A small contrastive audio-text model, trained from scratch: encoder arch efficientnet, text encoder activation gelu.
Rows from block 5 of the audio encoder of a small contrastive audio-text model, named by matrix and row number. Rows with one number belong to one channel. Each number is 128 + 24 x the weight over its row's rms, rounded and kept within 0 to 255. All counts start at 0. Numbers have three digits each.
Before each channel's rows are labels from the 100 clips, of 14848, where the channel reaches its highest value: "strongest on" is what is common among them. Only what is clearly more common there than usual is listed. The data: synthesised sound scenes: up to three everyday sounds over a background. In brackets: how many of the 100.
# convs0: expand pointwise conv (encoder.blocks.5.convs.0.weight, 96x24x1x1), inputs 0-23
# convs1: depthwise 5x5 conv (encoder.blocks.5.convs.1.weight, 96x1x5x5, trained with AdamW), a 5x5 kernel
# convs2: project pointwise conv (encoder.blocks.5.convs.2.weight, 24x96x1x1, transposed), outputs 0-23

strongest on: background: none (56); siren (40); bird chirping (35)
convs0.80:059130105103119107106116080126145143113106091123125152132143151117147135
convs1.80:177133163131141171123131132131130117126107125133115099102120166131164166173
convs2.80:178177129139108158102162132148113127118142148107149159169124118131112151

strongest on: meowing (50); background: none (45); first sound: meowing (27)
convs0.48:169151136119100117123101149137112130138125089142175098122180153150140135
convs1.48:152163156114143131149108100119135139126106140135130130143113133180176174162
convs2.48:072143127114139123112138119171110136122074169131082142133107131128131123

strongest on: thin (high-pass) (54); electric buzz (44)
convs0.38:089114156102150153158142126076151139099091120103118106135106138139106110
convs1.38:164167143152145137123157113115121157134134145116121119132130091085086098087
convs2.38:135131135142159135104155115136115140183149131176127159146098156157098140

strongest on: background: none (44)
convs0.46:123119152141150163148178141128115137122148094124115101126085129092154168
convs1.46:108131133134126079089116143121066082115136118102111106136127106097128141138
convs2.46:154096174113155127141105129105141124147110150123134125173119117098102179

strongest on: meowing (26)
convs0.27:136100117132142129141134131132104134128135150101157110192174139081155122
convs1.27:143127076114142146119084113159137141078139139127127086145140126115082127138
convs2.27:129118122158124179165109157116127111108144156121130138105122081153097092

strongest on: background: none (46); bird chirping (30)
convs0.67:155086113154168133121109118149123146086114107160171124101132126091130140
convs1.67:124124111108143131121078081130138095069078120137132116123151142140142130126
convs2.67:124113137155125137158132122135089121148115114132073156168070120134121110

strongest on: electric buzz (56); text has "noise" (29)
convs0.75:171117123103121164155150103137120119119160117130098107155115134083089157
convs1.75:113128156179155114136144149122123156164175148092111107144147096106141128124
convs2.75:115143146126106092091104136143162113094131137113143162177141114111156160

strongest on: electric buzz (31)
convs0.33:147100183145124144092133123139086126100134095101089104111143113118142138
convs1.33:122108094142146107081083121113103084084130137120111117135109110091116119121
convs2.33:146127085105102162116142102098128141105123101095153166136135118104085117

strongest on: meowing (48); howling (35); first sound: howling (29); first sound: meowing (25)
convs0.74:135140162163117128156116126133130127097120140110117103126156095111083066
convs1.74:141111112117121156161139130084078109134162169141120139099093102140128116151
convs2.74:124158174182137151126091128160114118101148114131145091160120126115114140

strongest on: laser zap (57); first sound: laser zap (31); rain (25)
convs0.31:131155104109133100125124158095089173103160151126148098105111123120165130
convs1.31:109121118138141089124117126138093104111116146087113086111138094088086102134
convs2.31:099139178149109125124113116129178111167119096160136150151111131158142115

strongest on: bird chirping (62); first sound: bird chirping (45); beeping (36)
convs0.69:106112149142104119155135142119090150104129137141176106130085127118129071
convs1.69:127132143154143113111093110111129123121111110140190170139167103096142130097
convs2.69:097114131094088110147169139140123109119142092099106164085145121143114128

strongest on: meowing (52); first sound: meowing (33); crying baby (28)
convs0.78:142121142146127169122129079127091086125113120101146135156134170099160129
convs1.78:152179153142133123162132112155160154105118143140151100128095145175145112137
convs2.78:130145122128163111124131153109150150128167124179117155080124168129119159

strongest on: background: none (67)
convs0.3:134110118144106136136102107129145124148113131092132144125123135084123045
convs1.3:154175143136130167160131113118147140146101107132121103112138100093084091124
convs2.3:150133123147111151123162153117140155123123093152153113176074096143133139

strongest on: background: none (78); number of sounds: 1 (62)
convs0.94:098200102120171132134124147121154153126102142100119110118136107151137136
convs1.94:146139099118126128102125117125127117098144127123168187155152139162175119098
convs2.94:132071137149124126135160127125115113134109124132132123148165086112093183

strongest on: meowing (70); first sound: meowing (40)
convs0.2:124127112134144119174134087153151112132169121103179096101130122122105103
convs1.2:145132161158111138125138160119152133163141131165152186154109124158157138112
convs2.2:127113125114178165107126101129148119151152089103123122179114156123097117

strongest on: laser zap (71); first sound: laser zap (44); water drop (28)
convs0.64:090145155131083115176100125153119167117136148152119114130146138117120086
convs1.64:127121114098132149134146145109112085157116088148117180117090092110153125126
convs2.64:119091132111121100164166123135118128135154100189119141101144122104163134

strongest on: bird chirping (48); laser zap (36); first sound: bird chirping (35)
convs0.89:131129183137088133153087125160128121128150098147143133109113121136120073
convs1.89:153131103107100112098099121128103133161109144138190154135142135140165101107
convs2.89:119111130125100099138064142127123112154104126139172097164145146141141154

strongest on: laser zap (32)
convs0.50:160131126133079114125107154093111161114092096113169149137093139138137126
convs1.50:109122122112109094127119082108115157139103096142120118101078117139089093111
convs2.50:114188119133110142089100155136126106123106117130114138119102130095183127

strongest on: bird chirping (81); first sound: bird chirping (42)
convs0.63:066091164128101115100142100132123143099118091149134119123134138127093136
convs1.63:125100099123114137137150124139152201153150130128185150133117121141121139110
convs2.63:098127147068094155101127131147113159129118144165109126091131103117105138

strongest on: background: none (70); bird chirping (41); first sound: bird chirping (30); water drop (26)
convs0.88:105122137142109109116112145168148109167160072161113111088137138126132121
convs1.88:132108104110110145145087092102138171150085127155104144098124138140142094140
convs2.88:126128115140151122119119156131126090143119081184133147084109116148142167

strongest on: background: none (80)
convs0.56:109128094165162092083110131131147128135118147120140179139133096158142140
convs1.56:121084095122116113099104107088080091138099121101118108115121105130112117149
convs2.56:142094147149164133138130078122093132109123141112139146148123106152072152

strongest on: bird chirping (55); background: none (50); muffled (low-pass) (35); first sound: bird chirping (30)
convs0.0:141149128129163155149126118097165150136131142163100079126150167141155143
convs1.0:130113133131136104099092131129081073074097127113107106136115131145127141147
convs2.0:116107153153125142097101102130133185169111090115117137114155153135101133